A small class-conditioned image flow-matching model, trained from scratch.
Model: 31M parameters, norm layernorm, activation star_relu, patch size [8, 8], layers 8, width 384.
Training: 9300 steps, batches of 64.
Data: trained on reaction-diffusion patterns (Gray-Scott), 95000 training examples, 6.3 epochs.
Rows from expert 1 of block 2, named by matrix and row number. Rows with one number belong to one neuron. Each number is 500 + 25 x the weight over its row's rms, rounded and kept within 0 to 999. All counts start at 0. Numbers have three digits each. After the name is the row's rms in percent of the matrix's.
# up: expert up (model.blocks.2.mlp.up, 8x384x384), inputs 192-383
# down: expert down (model.blocks.2.mlp.down, 8x384x384, transposed), outputs 192-383
up.199 106:478473495497520469526505489510517502503525484536519469532514517518495496479525512485502539502491517503480457493435463485530483495488519507509521473504492507509536511507482483484525509541513516490476500473448462463530554548510460496504530506524497489518484526508542551495483495498526471461494496510482513520503518487485454506481515517456476487510475476548540514450470489511493477507480524502479519493522498474518529497471515510520495547487455508497493509464531481488524491496480461506524474502487499475534486498492460491500493551484510517505481523524509476482472504502475507517
down.199 133:565521504511511493486505475482522505484483528554424497468517527488495510490535513496484524520503493533544503490502496524509506503485492493483509464505456519506525459478441525496518497519517518437516470520604475507486488496487523502505457496493476512517498483471542518545507496498507546487495487495487514476504466520511528491431507525488510553496462528516469477492516520549506512541490492487504503522490483477529529477501516537464527537466522496474479503536496488485528529542495508514478485512554487532502527564492464492495489534537478497495518540488504486494518527466494525501
up.200 119:490535521497518477466509500479485493514521509524415542464439497501512487510504469491515551498487458508522522457516501481464513508516520516553514524502476525526526510504486495446425505493471512521479505477515453506494531506501536475466511513510521475496507527474538502500483486502528468496503472526529483500576528498476498479514512491476522513495500492501482506428512514576501508543511482506493496475490497482469507512524477462497486480474516495499500471528511470528471535550526485485496484508521473520535513494490540488529528516463498490517515525492486523518483472536538460510
down.200 107:486494487497494496467491486493478522503474528480357490495501497506513487510533486519490579535512525506414527505524495511545480509515468560489509484507507485494611508482499507493490459501475490470523493499454465481498504492510513499501482492500490493491484479492497503502507512425516489530498522482475481509497508552520528521460517528499514563475501487533511492526488492510488494528482523495479508490516492502530517517495497476492458463492508486507501493491521500487505485540490496510503482513503480491518507497553556491514470519517526489517515569488512476501491498496443475493
up.201 017:537513501512518465558539442504489511485530461481508516533430482492510535509560496453453500506520506513488501508453466522482509461470493500491485527467494488541513542500520508507503548497488512588471494486543475497536511524512459497464522493505485496509479496494500498517525488488532525467505468481508490494539464495478508473462468504495511514497487487533485488509510499456517447527439492511489493508476499519472491491453476467533532464478493522518506520454480501498525476494470520516508501506454506470470505476520500528461480506489489497487470495472532529495498530528495510472
down.201 027:502460462540510505528527535468553473521515501531527483510540537479435516518536504491502527471519498507482501504492506471498477540495515467494507507486445526499521488470479532458500528506508465538482505489542503502487505453453507509484510530484502468546504478481472506445539491498479458464446497454521488521484515507512526499508474513498463476549507526479551507509508479472533484528529515461498472504483527523517472471457507488530481463566487513450497475509513471501496482511486502497493470516506497506517504526502475491510484508521475491524502487479481492543521483470466536499
up.202 089:510502455521503499574499497479469530463499525460573500501480512528450498500465488488507504547477504495510445508487494511495494530518472512519515509516537521469488537495513489494458520538499476484533506529506408465478518495541523502480470482520503504496503503489510459515507510480514455438483495511463501478488510513480490482541476504485516504508503517503555481443465536510497488503474509482519512489510530474558480499470487502556472541494501503505499487490487473519437499521510473487479489463471496519510512423471530512484503506489511513489516472489505554528534454552457505482
down.202 062:504491506489481500525509497479517486493494521488366479516561461488465497483567493531499512523490505501512534518497499531518475499488507480555487521485494500481622479491478504518499494493481502474419499488481508490485477502503492506484589486481486485503461545497517493526476447395589558504486503509503496491495486490509537501438506489509521528483498488497462522544522496503495489513474499503500506494479501499496507491460499525520515551484485531494483535458509528497511495509495515507489502508505509520507479540499532492457558488521514496510473483501496518511517496548486488509
up.203 088:468512492469536524555514474506499528481457467527522508534524485510484514546508486463464533522497511503447521469515514492496474510488490486477471465495530522475469475504490502482516527489524488504470491502553494504498476488489524515474501500476510467477474519495505491519517515486478494461488527540472445519502504539519462496494550537522482570532472523514482523393486535508513499499487521506503500524505470484489459500531524484518502552483519494485480463463463452510525525550490501482522489520548480500487520483550496494491550504451473480521492418506531512501513472498495521505
down.203 079:502552534477515510520500501502503517503493491506471485534507510531501519524508541462517506504479475527481470509477488506488521487516497562498464524498491519473555510462521493489523484515531485549514500533500518519503456509487514503442490534551533506477503510511500533498485504468512498505514511528484485478484474514454495487526486498460523497524483522518557507490517496476522433480511480534480492498469450518524480504490493513519507509475495491538468479460472451486490506472506490502561512516497428535466509504477530502476523488483485497509521521565536481541471519492483502512
up.204 071:494528485458514480486520498515404510492507505475424500474474496495477446484513486490507494472499494498511497485445488510514491509509515498528513490493475496462498489519486517497451509516479492492511509449539501476483555506492514477474508517539473466491501502499529469505488469464513460481509521497472465507484503598559514475546486497489502499520514465515569476387527516474510477486498512499464500507489533518506490476546486497544457480495458521493504480455483455495498528468518507509476465492463505448490495527533490501507566516507488500490500476515474455491479485518497511495
down.204 051:480509509484489498505496518468557514532517484512490454507485508473471463491505535500520498512495485508564489492472485492512473503491483499519473489490516469462480450516495501481470526501486478477494496516508520523495478493519510475544507501504494514513498530499511520501494480488426487516466540501499506497509491531496530518514475483485498438483478467492519497485488508459498487500502490480476505518484493498481448517510513507467523487484546493492507480498490530492493509553506487518488508513511486475498530525455507470492468505510491507490527439523477472516527503423484487512
up.205 127:507497489559485481480468487525516500529554488492508455513503503491460478496503461489487519499507518438532498519486519497499509497472505453497501500519464495459481491520539463542446522485504515549495519477496532501513533505489509488511500504468518488516497490492487512490498450567518481422478549524458524474515513536444466496464521470505524502504504507481492522459471526523518501553475502509474521556533504478465513530498448511490423513487543487487480490576529498492466523545514503513518474505485488502490543526456567484503512504476490498517523520480518507502549467493463504488
down.205 164:497507517504493520502476510504538567543521500460440491468467537539509488480516500488442554480533533518549551470451518459509474528541507540499494514537433501523474510522477496498472491501480455458458495488488541493482521530478523514523500492522438494479518483498483500516478485493542539498546515501497500441478519530474494504457535490493461509476503512486489529503481496512514487499479499500483501519504487538511480495491514510489445504494464496494527497479469469431480493549507511508502482525493528519481523483516472506507478482495522497492527500487497490495491483387507510517
up.206 098:476507521525511486516525528499521505468512503525535491468499519534495515495498542504484558499494509494530498480533501476499463514486558517445487502491501478460539523505507498473486532486489526503520533495498463477498473512485481531492510482511502501533507513481488511520529511519482482432490472503522480534502507549473459497526478513529517487504519508493464443461471513475524540523524507497457479522434499495505529512502507486530507507508528479455509476489463484503492523456529512493485508482493476467518474509465517528516488498544470522528519558457543568498480478468473526490
down.206 091:510483526511507529496501483540481526498495524495540525483506476470512477483472517534490450466497500517525495510498504497473517499515510496523533488463488486490556491475477557494481524482508474460463486518525519595541520560482445474483499525502489478520516547530534480531509563528527532521457477494505505462515517555490551511531485496493470510528487495494466447528476507504537534505508472502530501464452507518493514494499476502511487474502463509538535536496477504486476478393507465488542512493468476482486482489480477502487533547439481526518498528533505515470530488506491517498
up.207 110:486532532472478507539524484497543505497491481501559514524519489494493500466541483525463513493508506466512485497490457502512479518529520486459544500514500527462569473507458450478479518476493507509492496471520532525531469496473473459485456528481480500522516512473507474489489499466521494508483530512510479478482502575459507503567501500504508522492452500506487493468428498516525478520525517493525484513497492485537494451470476502526485498495589495489520498434478469481524534490497502524507495503504508526513484517478508487468481520550505517503513563511474509488472489502477497505
down.207 090:468475495505508468449526509490552526501493489510457535509455528510514470540582485508459494505510516499479466526498476505500498501492511505560507513488477518492604510519499507490497506501525482489506482458601477509507508498485484506507514519505478507501512505475473502475478510448460519490499495501532551479515527531506528531478466532502517524504521477478571518515539504488495477520491490484467529490524512493482499472494525457492599554512495517500503465523535495504506483537483500489488484504528495483478484500521573490512470505580497531502465521503481495493487478530510507473
up.208 029:492547482463499494509485560537481494454528522476491514523522508483478502477512487495538489448527516483489519514491528486483519499509514505560533508508502519485510493501481514474452516502524503469496485505509475508508562513498485499521468510504448501500493520512549517510503481501517530487493499498453536483517516515478456460478481521503493520493505458518490485551503471488466478498540535495524522491481523484471518483556434511479541541502507534517443482474521506483500512474484452511490492471502471482522515524513494530504479494518522466471474441475509469509445499497500470492
down.208 030:495480493490484505526534512528506500483539466531479484521498459480535494476515526506508441497466472441544441496537516499560507494501512547462487537496508466500463502493517476526461518537509475535464512555504493484509513480530451535536491499505482500493498518470470531476508530511480521505485564466455500517486492477471476507482532524500520520502502509493497525493481525484487495466519464483502472503507534496482481506482494451503509505483499507494506528524513512510498517537435463510471448489518520472495491521501506503523484498512512468469470458475497511487469476447484511522
up.209 128:524486487475528445525486506524548547544474480539519486490557481497470557492463502527507450508506486465498497468480500494474502478499527469512436525517503520480556517537509482493472510510521507498477499504470487489516512536500534492520504506414472471506482504450551476522514499517470511447465525537506476520536561549464478494508501486503512497505515504505481468494528497495499478471487491502449508508508526525538510509484466535564506507497439515492522504439472503500492490443525474487481451499496510493500463472476539534512495519502516475469490532484494498509503484488543478513
down.209 149:497476490485463497478505518494477437509462500469436505510528459529480509482498531555471581514506507482478498509548483491473482484506504517509466551468539514503454497491484511574514519508503493531470497514578511506456531502514522516496523485490483497531529491477512506487466516515545515503495506487507492495486492487522493485555535508494498549496524515480460450529529525505474536480508497506506494479504545539485511524507505483523452503504534480525513495527480525482519513514461486512495516488488504472517500535509506498482491469444504535495514460468490452476485509516511500455
up.210 111:466536471514502478484508480528491508491529487486474508510474469543460513504564561540466518497501503463459514462502478505517507528539477507462538465478494515448537519516491510507462482498481487541475507504529518512474549539507471481464496552515489504483526512502504514517511483506495506499483470483475468502519488513497504494530480493489503465526487487461566501471525518473570494514536466519465493503484472529464498486504476514481419583480482495514504442523454511492504487522539505491495511495554499488480537475499491512505495493529516501504512495509495503483479517583510462506
down.210 106:514517480505480474463503543534530517512512512489405503525464533477539509468473482499501518539513549490495540499514487516481510516520488512489545489472440489531507498471537527491503493523493531442498482485402495496486533557525520478496477525494525508483520499499467508515475512500530476473499488509496544472481505527500517507508472480473507521529505519514513514495481507484519534503491507519488513519444483536487531529514463515510534541515529491532487480477520517511507483456516517502484474501474517489495497481509510507525570487399497482514529537505502461506496484466512490479
up.211 101:539536493492504496507506520456510501503499536479605542488477496529523543524527490518510433472510487456485427483477533497502483522487516481483523508490501482501519520505487491480512505514455492501444487482520447464501571500488522487507526493511511494487529532519516507536480509440516481487516503551504494462487516512509479507490473495514517481517500471503510473485486454477493472466484499506483514514480493479452460487520497481454486530516531506495464465539479493508518518489514468510493482489499496503527497520498522473466553505461498493488517490501496462506517475498491485514
down.211 081:561485516499523485574491522520491500507497496519551537499490477494507601501428512494507489515522483488563450495485521496480496513498495537487519485490532495520457481528502509507472492513501492520464499500548512477501503513482476508508464497495494511516510496491532514499510496465503478484495531494491479500501523493492443490525515509480493411538490491497540517481504490558501525483496480505507488503454468509543479562489444508508497479497572494490469481517476489498491507468508493497489505508478503481508506486502503484524557493429493498511491477515493501502529499448497493509
up.212 086:494497505506556496489480496500533508507502500487560530490511535515489533498519441534503510477472490496571465490463475498501465549512528438518525493487501526526511502501486503487468505505499528454553503474481403530496551457474474486438487484484486473514528506488493474485512531505587489490484477478473491512497547536520483501528469485477506502526491501485478499517508492506496525554481502515479480488473482468462524497533488497497452530503497473480480480489460464491456518516467483498498519481479492456518502494504488491500551469524467525474497528449481513505510494506446478511
down.212 094:486498477508482496492522498476477495492518506492526488487503525502492513501532514477492529520482499493489538486477514481485587482498525506504485501510503477428492525500501510492502500472507490472441511497496535521506438468513504510484495507495488512510491503525487484509527477521467459501489491510500499505519500490499494494530488511514511556506489525501463493526495498485491481492506494544475493512508520470511456527485495524492468480517477508503499500466489486497513479553524537518490487485513484498487491469505492468513449497416477501488511505525511467518500478586498524500
up.213 058:548529517458516511446483486470483500500473499510491483524484482497538537463537475525486427449493499464488517523457512489445510475423509525490557482503507500445497500498511491527537526463448505528466517531497517476462559491529576492491479494503512527508488503515510495534506506476434493499514490481502476521495473502523521478485523478463521604489494510510490491472504518478501456475486479494490499503505512518509486514508457493549421504504484495486478455564522503472479466462502499511495479480494530484506499479525536452430529473499507476471496509512476569513496465506494528489
down.213 045:507457498504511505503499496503461510519512497544498506470487540487462491486500504516500550472503497511526468539527490514532498497503513488439497538470477473536522479478488501503489500491484531539483472513524494551527486478505517477496488497495473489529526504517497518474466528526475458501514523516483515500473492553504514520446445487491487465542525495482476513490522458514496536449548480500474479492502483483517511506473473476476523484550505527543507519482500506513503495569534472522477503478458487480492474435500508507503540509467489497525495484498517508484517523473468501481
up.214 120:479527501529504524526464456516438529512489490538534541494481490503518491524507523463482496503517488524496425515485518488501470491503515515530491556519491522514528500490550499484498499509532537503493540459486460537488445486486508467493479464516490461482504476496576484516521533489473478470536492558524467504521530565497448501492481498510517486509526486519495464507502503481499480503466494484472455537515484437501531503497532507489489518479505481466513453518522453506500485538508443558488523476498495462535512489492527564499456498439518491541472483476527493499497495531460508484
down.214 136:487490526495446528495496498513596477467512512469509513472471497503506498511470517489491474532495497495494512516518522479481534537481548520479526466455538503490511479554502503502489462496499485523478438519517479496499472488513499482500454469499532543503509469494504479471535508454527505503488519497524489467498493496528493534480489502514501571527486502512560514462518510478484503491566482521510516467493504496495500488521533477452425487519505485504520478513488488520515494464495513535476506493489452490513485486519467500499466503527514451491493495490514539512499527583489486472
up.215 044:571524515493505480495531513513508490472513520487561444495544524482538523485493547506494517475497514530453442488481491503484476546478477468519480490499462468474505494489482492448548461501478510503412477469468525519491522514497522482537500512510517527520487515521516494480543515517503475453533475497554510476483489508487517503477491504528507508541469536514495476448486515510474495517497458506483466456458503507501491441513537505479460477512500491515495502516484489474494523471487490472485540492468509523491524519496495525508515532476478497539492505486491534508515458466488538511
down.215 029:469451501545524521502493486480517518497507498506546513513508465480495482533508502495476517496532538492472499510488490537514497508511459505378505489505500504497467491471489497507529494490506447525473482476478471487532486515483490482504499504510449505528514519505486517452481506527529475533516538475566530501507529499484521490488486496475529434492532481479525481524515517475552491488521467552523512494537468526523492473508550494515476522549551496488467484509482505515491483517467497501492511525550498473483549550493467473476555503538503473542511480479516501555516494523469492544
up.216 135:532510547492480502488515451476539517479546459464568494498526533493475483505516529495444485449494471514513445463467479516513475492522523504491479518485496494462512482522514480490450514468488504478501487485478552512524532508507561493469472492493509477519494486468515436520497429486545468496505505532489461489480528512521490486587510512506499506489502458521518469525510500545483474508480490483456488489502467483519490482563492519559534479470488525497505521491494509473528521446480501501492471509503490494499457514489473477476454492574504527497520471527462481493483510515500494519
down.216 107:470516505483525515487519491514476506524490487506281493484493527493484471521482527494508522510502475478512504519503501516539406490504514507602506495516508520487479482540518478505529508503525506476464485512542489523518473471480513483467503514471506517469491510522531502521489517451474499508519451473503477516506480555491516510573491503530474512474495559504485500476519488516527491525480520512518531503473488499513501490489492527513516510497521510531475504500505480470512522559494502509463492521517489484504488471480554509486486507522510520501527436503479584509567510505484489500
up.217 154:488506534475449501527520512488502494563504461512526511526514494485506504484480521502449527519481494465440486488505511519527524506511534461494516455520513513475522551511503496505528501508489509530470524484600490520502452513464506473475484521498488517491475519529501482511556500564565523501477492504509507500499529504489473513508484508516504558515480479505506492505478491505524471529487511523527484518450480495479499472525483497469461515494518540471526508563472475522507477418491504516486506496481503481507515553455537459501503500495504513506504553508526555481489471538474496516
down.217 156:489505475478488517512519491509479541510506515500550499482462500516537511493464515501500442461504524516504558479507494526537441497478464507484502513504473569495533490504498515483494480529524483557495505485583454534487466539544511482499479486491484501520501500482504507498481487488425498529483479498498513531541492525510503495526531495491471531454476522503531476500493514498495502506487522514512497513471464553499475475542503515514480486525480499532465498516495490553505498507491509482483519496528533485493485455486486516473605474509485495491484538487491511492520493445526497496
up.218 111:510508520495555482507584529528495457506498475492499541505519454510461493498519519512507518451525504512469512505497466522492447522508491514448482471516506460535499559522479498469490486531479473456502497443510453478499521509479478496499434461498480502481496502483480530533447438500516512452500485454514456490509468457466480531522483464448480483484493494496504505497517478494489589522489501462488471521510485508456519460498483475478456562485518477508508506472486480440463528515511445502493485507471489491463471529497534481511464517485485510532513493486490470524512490511487475493
down.218 133:444473489542495515513503504505509550509488495491466490463483505498477535530464463485487499516519471479494539486453513494495521515505477489521462518505508505473475504504511477496514504492495492512561507507524547507548544533480484507530506546462529494499521513516535485504522522468527502521474491455503482531496550520508504492488486491499469451489520532506549497492475534514506429460515515475509494503486533499534518519569456490488486548505442510472527504462520477497516465474474499491505490511524489513495553538469481499510494515489482493537467505514536467456519471503512447495
up.219 121:555499517505497502483471504510492522493534502473490569477524490511495420502435518483491499471521479499485491484473520494483503521475503458506493469457498471465535529500530478494497505512473479505503525477446491520516569526492473498507494491491513489513525475502496521520522495415502507482489516481467479504510506539494475537502475502505472515511512526506470498414517486464504524496476522444462495510530461500514485448499497500548453473477504508459482510474460475491504518460516531503499484504453474495496497513510578514531460474479512522511484573459488485469509498506460487506
down.219 124:488514462522498481461509473508493496489537459453497485485475499496500503512486509447505492487463484524470459508518514531481532484511522506483505480515495520550532539491512512509510504488488527488489506494498472468511501519519443496482477493510501495516497499507514493493491475510416529524489520515485492486473521480508473539477508502489483478497491486477481537595475496478539490506537479473463485530568542464507528497470483528479505515528491502475542529479452487546510469498504533499507517501511504482504518530511509510455498539531539483490492496470504451491531507562523495490
up.220 107:525512512466478481450495471521492524521537469479532432525485478488479583502533462499448491483507478528460517540483452495498463515529486500499511484494499473441539524501527467466520503546473461518459474505540487526515513456474558520500501489513509478513511508520477489513526487488484458450499527487517520472509519506485481491439498505521528508511526533498457494476464510508493488523450491506458510477508435492489539481542507497484532542471518480510474523499493505504494524526469449467512515494515514510518498553517489503492501489487511474481500480468528514509515488539501500445
down.220 109:509449525475509552512496497496517481499517508513452511490498476522543526503550492500504521490501520520528557489515503463530492501490479520444487499490470475511571462530516505495466511491492486477492489505509461538530520526487501467486481539495489476519497475497494501492479521519520498503490505477483508497507500554484532505541516506492497502530480521485540513487501507507492467466468506492496478496455490498505484494466494499504478525517477505494519497486491511501522499544513508526493494520517508487523510487491457518523467497513499486493477567515499547501507529468505486491
up.221 091:513467476482496494497466493477492500532516493482558542494486514499463529494558515494500541444477479496478518483467486499496446512489510484473549510478497519466462514522514482503535526466522517494514516461539522513483526499440537479475522507521537500503501505479508484483501482497469510470528511496526491473494519530505480481485503505543553558505520515518502496456427533490547480516494493506448515496524460475471509474504437535527476492503543481485536509460494477513519533519481475489504494491509513483503455456501508485472500486468499488486519404514486517496503492550507480491
down.221 066:479431496515511517440509515475518483511491502500487508492518512496460528493469510500516492468506472454481515521517530493506543523536490525475508499517488479496577517485505504483491516493497494492554506512467561504510525528496515506512476499502495499484525482478462526500499517534487475529506489474504503492483478521485495517519494500475503503493515520507581502492528505482517496496484488512489503474534468517519505511463528473481474503530521485480473488497537495505512515473517490505503497511496494508489521498506509492513489518596482513497513514480483451484488483525494486488
up.222 077:559489490518505468483496505464489537532503512481565455470496473512480503531513505466481486483503492510512468480457494514509489495498501501494475484513487497496487513512503493493522548488493511507502508483437525528503502468512517472452464497527507500486497519506504499539519503385487439476534526487522457497482536523527535507459524538475507528456516520478507520516482487523505501509531500498456504505484489502489481433506519496502559482469488492465504489514495475529514518536525482472493465510481465479478536536517453474493568517495459509453472526512481470500505480509476465510
down.222 046:502524500496514522545509527507467472511502493501456511475502498475494504477476481485489467491479533499542520486554482503529468505520468509532474463520498493458491549467480486505543530494543481454484491518451555504509507449486512488516506482522521513485564539526489528504538492530449495514520481493535532526482503478537480525417492502501492565536512474478501563452467500494506482506463475560481490478517460481498517518458492540490492455495546497458533512449514494478560478489562464502495551516481501508482512517502476497514517472529479464516508506475484534500514523498500461490
up.223 087:492508521494517488501513505503529509500527444555511489519533519498415522524502522487473545436482462535508459527461539519500486493550510505480491513502500498514473510474522500503584482502471471481488537515504478453498546505466528522482537513501463486503497479487484482464524477489521460476494525546487484511513559521520472506461500479507487574503486476527495456471504507498493487534480503510450457501519493503505472487515461513508551498539536508452472518493503467534469529522478521516521474502476472491478521517526488492502531534467534506540477520520491498506498494526522501543
down.223 132:506521472507477483476497526494453498520501507505513500514503510517502498487460491414504636482524500497474533498531483491515517489507498466525473477535524506492529494479497483529490485484489485509492513526485537514502517482511522486484475451479510495479491481510504465500565519457528477488464487488488501472472510529478504515493489514518545500516498520492440468556512487527509500490489522487508518469471501489514499523493466501492460526507542452535501493504558514551480512471502525537552494498518514506469509466514467523533498527506554498477484509520500496511495506563524480471
up.224 112:556482505523452439527516487511554550479490522482500463483463503521473495512504526515480494474524464520431509480504500491480455509506549510503507508496479499504547550515478454470444510470488454483529502496481535494504494513479498467529462504503488475512506503484496532488487490505452470498488495544491530532530511523477506462470517489491522509472475492507447474531513494484513468530499501513474499510520450476534498515529500488519531549483499501459493508530479470550474479493486488477491518491472492468523482482518527490494503481488498499535538476472501491510501542476459526495
down.224 116:512477478513511500456489508531543464499510511483348466514487522473502536488502480495519468536468485517465507527492496498518517496467517493454493505520466490485463479497474500508528524491514507479487491519464528497498495545500519518482510501501500518492517509475491487495503489472465495495509462522475513505506506443505500489506515509471464438466546491476512503500617491475526491467477509500465497482521488510493496516456490488462493499523457525484505496535494487480487489498491468478498524490470526489502553517493496504511500467508497507475462521487490464467497487502490484535
up.225 100:507555474474478530528496484493490533500513491489506454472533495501487509503502521519462537498498465498525478473482477518533464498509528481477524487479475534486527510499459502499492505504493512462480518466504534536465502523469490469480490496505492464534490493479511471532503527458553481474512510508495522476503528458503532489480527513496511511533533488507473498477498500453502465510516522522485494548502490523477516454489480513511493546457523484493496457501493486507500517525530514485478474499495499503535479573534484490483463504453495512520510495484502484497502466505494461494
down.225 111:529459511498469535517494522504508437522520510514495477510503540530500542492527509489517460483494503501480468494467502503518462498496499544491498498504477504515534526522540497477476500508501497470553508481482533504498520469450498517481481493524488528484517488506482472514495540477494521475489520484477481507455504537487518472452495499497550586450545497501570531497477503537479503496484467500512547464479483495479523516457500495482534522507478525509524496421519551489480476502512487499493502543516492511496529500503473449530508458600484475488502513521500484520463477493505484550
up.226 162:516510504505467528474512497506483470473581490456604502496491447507456556499464455521487575546501487528556503483453550492479487522525492479395525511487523520489500510531524506493457509499482535507531516510554455484480486490461463489448519494506488486546487508512507488506507475503515485490490497494488473502524450493469466506468519523474486566509461508495465460500502505516481473488484510533520514506489508485504484495528459508497553520483463500495510456496480471487509517563521510510499468518485544459482522501554506509450504472563507476501501548486496493513507505538504469503
down.226 150:502509474506484510518507508502464508498505513485623507501512511508463453505371492508509511455502509506527393502511483496486479486509503483411494494464463513540539523481505503521481486473496503485517517500533512515521493544507526484510482496476464501467500506480470513510505467534498500521491522517490515477474510581483491503539492511529474487460505495488442508616517485467488475501506531489517507537470514481490503497508484509510512512470562510532514507494544499512513502485514501481498505505503485481502491494503496514514541485453526476507495523480505507524524531437470513494
up.227 102:498468498482482498531538460527480482532491499517509489479493537493480522481484543478513493498500497440490446485449481502435439523479533490509492477479458498461508527526493447529529505539503541438497490495495494486525511482477503474493498514484516528479497522522501521498517513451431504447520510522513484498524517589507448501555481478496511498545485464487464440402525518494522476504524514492528458485461491482465509509508496493478481460464488472470545492491487505536498504467531490507467499498518481492523496489473527528494485502516505486502512556466480533494490494473502486493
down.227 079:527501504537507470524498498490472497506508505545490492541511520472537490482540505500522557493519501533538482491489531536566567500492455493513486528503502491486547482511509489457513519510546488478467518494529526499491482481510470487543534512518521491481498495504487524516524513476496542502507519504520496529548486498521507534465492501491535485483524497475510458503504557536520520527518457482507468514472545512508505490525491480480484517535561513475485493503488488524510495502499472485475490516544460485480502528457478478502469517530480479501477475477514528504495467432499487494
up.228 124:465463567492522479561524536547483513499533484494501514509469474533445518525517500493510479520536486532467533533473481462532469523487504481469568493496463486488513507522493543491502497476472510517510490467500456491498485504490500483504506524532484481502531485505527494501484502490500469492498536503488505460473472457511502493510467501494480505481506524530478508515485513461528495515481520512497494477497497454452488520506467482466427511457564523503489495457502487483442523517504456537490491498456507501507495453480495454552497491546487484514490506537513524505459480497481494506
down.228 106:532513470534506485481472520510468495494509476515398481472491477504477496480535521484525477512480512484450506523546515517524454515488508486493476508495501529444464432481478486526511507500534487490486456512482474523527480515511513509430517503562501507506505491513515511484538510469530518508509508489520500491546514464475518497467522504506475466500497489490546465457428520499506525510490527485510507493468497470543510492527536497516480473477481534501539525494503509519511489448492471516512503480498484499486512456491491506458493503498493504531513477498500526507485485553493467510
up.229 055:507516523545512484537507516523519498503514507516564468473505485506477551473588527521512514451474515479507416511496475501496506534478503504463475493491495510499477501501489496518522499488524459476509507516520489471527517470506509516451521506499504488492519508485516527487499506487438477467499591498486523479502495546465476489493466485516472547500467508501504489430507485490524536490489483513529461514503494511485468468486512509494440511504539487518501474467486496511477502497519510509481504496489522479483475523516511502480490511428470485473482463494492531508513501532485490524
down.229 040:516519455486490478505523476502509507488512485494508503489499518493493504508515457478545460539469492477492514466465534524511492509494517502493515492513508465490474455486476498506473554465499467473511497512486435473532458505511469465480570491469495506485516496512499476518496546505531516538504496509497510526499479499471516502480494484491507491509559507490513541502515503499536504470437478478472509504509453518490495491526491460517504499498496462482509516498504485467491476530511502519512495508466479475452462475414488506467475430548465485510514459499523515491518495520478532521
up.230 122:497501496487456461503483516526544509483519488501432523496485487503514492489486484505485543501485493511477473474493516468526530517494502484527567491520514535460544510520502490496521494507456494520497521495477483485495587461486539492509446506497505478497487497478511501486521491495519504483510490523511445507495496508493519518493495490470491513513475516477521452473499505525522474531491502495484511518488497506545539445483523515537458454461512509487508502451494470509495513411497466527501508484496487476491444497522486472513517490528491496490498475476505516525463459501517465506
down.230 158:514513504484516539457495507520562462525463507457510541506495515504516479551474528523492480530493513511480493511530470527482472486522490491430528456542507517500492516526523506488484494521489510473554473468462511490521538454453529538491498493485480507468542462536479502505479501468518506439427462496506490457508551428491486510492509520505506457471493487523484472481463511491486539494497495495528498505513504486480484513474511506504457498516491520512502524505539513511483490508515506474493484533516512547496508469514438496496539505530489466495516488514485536479467493503499478494
up.231 103:485554511481519480527502492511483565489506459483575515499495502500492501493478506519479505487485498460484466454490516515504499512483507532546499507505485530488557475476553481501489508502478472521464519497514542483485493503490508507505462487500475486517493493484509468495488492515496513436513518506509534472484519482484488499512496488473506511520425470504418479435451542493476489488473483512508502508539503504515499506462520483550469518517525491498518471453467454510502537512470496511494478483488501515531496519524480502494476529556513496463529581482499479537488511529472520478
down.231 101:516494513497509513523503510451522495496491493581500520509525491506498473472528498503505483479512504504560482510507508505492480499487494507490476514471509468523502500536497504498467490484491484533419493510465460494501462495499502491518510495490511525524489486501504511514526506480477530513484471498480492515516485537517534492469491512503487401475529513515485508448501496516506479475502504487524511515480517493491506495522523505494521528495536502484488496490498513509473516445486484501506524484491501484503490533510514487483501488379560504496528459444504499506509531488527504493
up.232 094:459526512504534499570510536528512497494477504468496530461507474503467514467564517484462454515519500475443506471524512483490504526507508508486482508503492481506530506491494494483470446512510524497494481458529495511513526457516435484497501508512470499494508544544515477528499500465503498523510510479505508436481482540485499475474472487484488574476498544490517484505516517464493542524514497498491480486495527520509549501480481475514406531493478504515465464433492496498514524569482477522493490482460496502520521489475498480548462508540514516525537536490501499491494502541424487496
down.232 078:472485471524469483548471492520515473498507492502490468503524485517511504501460493496493530482528521498534461507484485495496498489504519510420487538503511512468463468504486516506432495497488502492536512486447545504490493454515527509501507517473475509462509500494488517514508494551503517531509528471518492493502512492517539490436478472526508458504491491453478469460478505487521524494502488521486476533495468510501520480458433481559445461498480533468511522474528505487458485460494503473496496490450523463473486502528487487476499490627545504507472531490501472512499461475535486503
up.233 041:539509499479503516561481480482504517492507501528501502480495480514505504488498492495465523508471497529492445505489500486473503536480515515506522510489518488423512498497518505514451510491504501464446484482460522497509490497476531492494497475477482528527507502472533488495483505456454492502485502475490494483473495463531481506513502510506525488533493494523507445481476487544501471517476534512483479510534482439468457524508511513523482503508477497480500473465468514513487530446517465535508472525509483492523512391531504537489541479511527500510511429479475573548502512577516477455
down.233 033:490512523515488465532499540495549499544500482533491493491495493483465519502488438493502471485502534501516524506485491511511522526470460511472476518521503493508469462548439494456486504474492480505517495538498559515535505495476474504487539525484518494488503534528489466497501521552499467534471555506481534516466520552467539526530543510511524511547482508486501460508501483472505527514453475490518461530487497484502489503496533540495501508490575480490466512491495556514486536485537466507530538514545492514508482434481544529482506514484486488519514451483519501506490503489504531461
up.234 133:486464474492540507451488515503496527478491495565581510524536435500451510460522524521503443521483488523460509477487486480498485533503527511519495517491493497522509530507530532495507506516523499510561519457505525515477506467492526512458523507477484479520528479487510487531484507505479477442489495504501509507486479476501457487478521479490494479502502456484484482472484511503506451501473470519512514507541519531514541485516495533536499512539505513460471498459454477508510517534510502510480495486489498502522475525495492484481529483540477522510530474490498481519529476508453514509
down.234 177:470498525504547488510521519480490523511552468470498504564489463498483515442497500448518532479484467532525490497509503499501505502518507477513522495465465498499507509443526511514481506531498517452445508480503526467451513501477484485473501506527474491556510487490516537496487497508533501532517530523491528490510501508518521533469543495485524474535517471509512508539485498535505578495537483489509509526500475470507477500490473480457559475501505484536504516531487487517487502522475488489465525450524495442514539515507462527494462496450500527493452507470481490508507514525521542495